config.yaml
model: "image colorization model"
translate: 0.12
rotation_deg: 5
loss: "l1"
norm: "batchnorm"
activation: "leaky_relu"
block: "plain"
attention: false
beta2: 0.98
epochs: 28.6
warmup_steps: 6480
weight_decay: 0.1
Rows from block 5 of a small image colorization model, named by matrix and row number. Each number is 200 + 40 x the weight over its row's rms, rounded and kept within 0 to 999. All counts start at 0.
After each channel's rows are labels from the 100 images, of 14976, where the channel reaches its highest value: "peak on" is the class under the peak. Only what is clearly more common there than usual is listed. The data: rendered roads seen from a driver's seat, with toy cars, trees and houses. In brackets: how many of the 100, against the usual share in percent.
# conv: 3x3 conv (model.mid.1.conv.weight, 192x192x3x3, each kernel summed), inputs 64-127

conv.8,170,140,195,171,218,160,167,184,193,224,200,172,150,127,206,165,254,248,172,179,157,160,124,232,226,163,160,159,235,190,178,196,187,170,250,135,221,232,162,205,100,160,240,246,160,178,103,235,148,214,189,183,254,199,165,205,197,183,233,190,207,192,128,216
peak on: verge (92 vs 17.7)

conv.84,229,254,215,225,178,175,155,273,192,194,178,162,198,270,177,214,223,170,158,221,127,202,241,196,155,214,161,181,208,261,184,200,229,257,151,201,226,190,197,239,173,182,246,212,165,178,159,246,157,232,176,214,221,164,139,145,199,176,194,149,239,231,163,189
peak on: sky (92 vs 25.1)

conv.16,237,193,238,203,179,182,200,154,184,197,169,188,205,150,170,209,194,156,132,158,189,195,191,220,169,171,200,187,190,214,196,64,212,205,219,212,145,203,155,222,168,174,109,211,178,224,155,178,165,181,203,218,157,141,137,135,216,200,206,168,182,134,175,165
peak on: pine (99 vs 0.8)

conv.77,186,193,203,182,107,243,181,111,193,186,180,182,166,243,158,235,174,197,141,179,200,143,206,199,196,212,164,181,198,194,94,138,210,196,211,184,55,250,207,156,220,197,182,224,210,187,219,229,190,180,155,204,222,210,135,189,220,184,126,174,185,164,152,128
peak on: sky (87 vs 25.1)

conv.14,157,255,178,173,150,181,195,180,230,194,201,196,168,163,209,182,200,246,236,166,163,136,184,146,128,225,156,197,190,145,198,159,203,175,212,146,178,202,256,166,190,227,202,161,156,204,202,178,161,225,32,146,175,225,252,245,214,225,81,217,181,203,214,166
peak on: car (34 vs 6.3)

conv.60,175,209,223,226,234,224,197,169,170,226,259,174,228,230,220,195,216,264,202,115,158,237,207,272,176,160,204,204,237,168,189,130,230,206,246,214,175,215,162,205,205,189,160,191,160,137,197,203,167,178,184,166,260,254,199,232,110,245,194,147,194,268,207,159
peak on: pine (94 vs 0.8)

conv.50,155,211,186,159,189,200,185,208,193,255,287,157,193,211,219,230,181,200,123,211,95,190,164,241,174,177,124,182,176,200,204,145,220,189,159,165,221,179,220,194,187,237,202,276,138,160,209,183,183,212,226,200,236,176,123,135,266,199,169,197,243,206,257,169
peak on: sky (65 vs 25.1); truck (31 vs 11)

conv.86,235,240,208,155,190,198,265,155,128,201,177,270,161,204,161,227,165,117,138,137,219,175,195,195,97,131,211,160,202,197,200,198,216,186,116,184,124,186,178,246,212,166,171,203,162,231,200,268,178,193,163,166,190,172,212,165,241,136,226,219,211,176,189,138
peak on: road (77 vs 34.3)

conv.143,159,172,211,141,179,173,140,188,142,180,244,198,288,228,176,210,201,163,158,192,222,168,144,226,154,143,171,134,241,140,199,64,227,190,282,207,231,166,229,195,186,157,200,281,156,258,163,215,213,221,189,228,202,221,183,130,246,228,172,223,207,125,183,154
peak on: pine (93 vs 0.8)

conv.138,201,175,185,142,219,158,238,173,210,247,202,231,145,251,231,150,208,268,220,163,219,170,193,193,172,127,207,253,218,220,161,164,241,166,228,163,132,223,149,174,222,170,205,220,150,209,181,161,201,131,156,191,178,235,183,266,221,226,181,276,155,229,175,160
peak on: truck (64 vs 11); car (36 vs 6.3)

conv.123,211,137,179,193,196,181,172,176,205,125,216,144,130,208,172,186,168,205,234,216,165,191,185,165,191,135,158,170,190,167,44,183,209,157,179,156,196,246,216,216,217,157,233,162,206,163,136,235,197,190,185,275,158,216,177,163,179,236,166,155,160,172,149,208
peak on: verge (91 vs 17.7)

conv.32,200,231,188,159,257,189,247,178,220,125,266,153,209,293,251,191,183,208,216,178,185,239,197,217,196,179,217,190,295,235,164,155,174,218,106,161,167,251,185,176,224,231,223,176,161,240,174,185,178,273,209,150,242,183,209,155,175,126,173,192,166,167,178,175
peak on: car (31 vs 6.3); pine (30 vs 0.8)

conv.179,113,213,173,166,259,196,143,116,209,165,196,186,168,194,162,202,184,226,199,152,252,131,203,237,180,211,162,212,193,118,167,181,202,142,205,146,141,243,229,184,187,188,138,162,195,185,178,156,190,205,170,133,172,129,186,220,188,204,160,148,180,217,185,196
peak on: sky (95 vs 25.1)

conv.176,210,214,146,184,145,178,205,155,157,181,241,195,178,178,182,237,246,191,208,179,210,167,180,202,186,147,158,174,171,156,137,137,153,181,177,189,154,149,216,246,176,168,115,267,239,216,156,195,165,266,262,171,239,166,146,175,231,204,211,188,147,133,203,136
peak on: road (85 vs 34.3)

conv.58,217,228,167,203,215,229,180,206,216,211,245,172,201,239,206,214,184,302,139,156,105,204,159,234,177,190,199,211,165,187,182,147,155,168,222,207,182,151,239,191,243,196,275,189,141,154,195,262,163,199,295,202,152,293,130,186,176,247,177,209,265,222,204,80
peak on: lamp (27 vs 0.4)

conv.158,204,174,161,144,168,117,213,176,209,192,217,151,149,179,244,183,126,178,200,195,189,211,179,241,191,179,227,138,177,142,179,178,208,216,238,203,231,177,223,180,140,144,158,228,167,195,190,177,232,265,173,173,220,207,135,127,207,227,196,193,161,170,207,191
peak on: truck (59 vs 11); car (41 vs 6.3)

conv.109,199,183,151,198,184,204,222,197,146,227,298,171,226,220,238,250,191,197,183,155,200,235,138,228,140,184,164,141,213,164,108,101,172,207,174,194,88,228,178,168,222,194,160,217,141,153,196,204,165,159,136,224,244,185,126,148,252,192,166,171,224,157,200,126
peak on: tree (29 vs 0.9)

conv.167,170,166,147,164,159,186,158,136,152,190,161,154,177,222,173,230,193,154,174,213,130,132,235,231,192,168,185,197,181,164,127,150,143,199,237,207,180,243,168,165,155,113,187,227,138,199,159,270,175,153,199,183,236,111,152,162,190,166,162,234,169,160,168,207
peak on: pine (100 vs 0.8)

conv.78,191,209,142,168,240,191,224,219,195,239,193,213,144,231,252,155,286,250,240,209,238,174,159,144,235,118,180,196,164,212,103,180,181,181,177,182,188,287,153,248,124,211,210,175,226,196,178,109,171,203,271,177,225,259,165,154,222,213,224,222,105,252,162,170
peak on: road (73 vs 34.3)

conv.73,160,145,140,156,168,170,204,167,235,237,255,116,151,130,210,185,182,233,195,152,223,214,142,200,180,187,113,205,182,267,156,190,182,202,188,185,156,240,162,160,228,172,198,283,120,194,148,246,194,183,267,124,229,156,205,209,167,235,216,176,198,109,206,190
peak on: car (64 vs 6.3); truck (36 vs 11)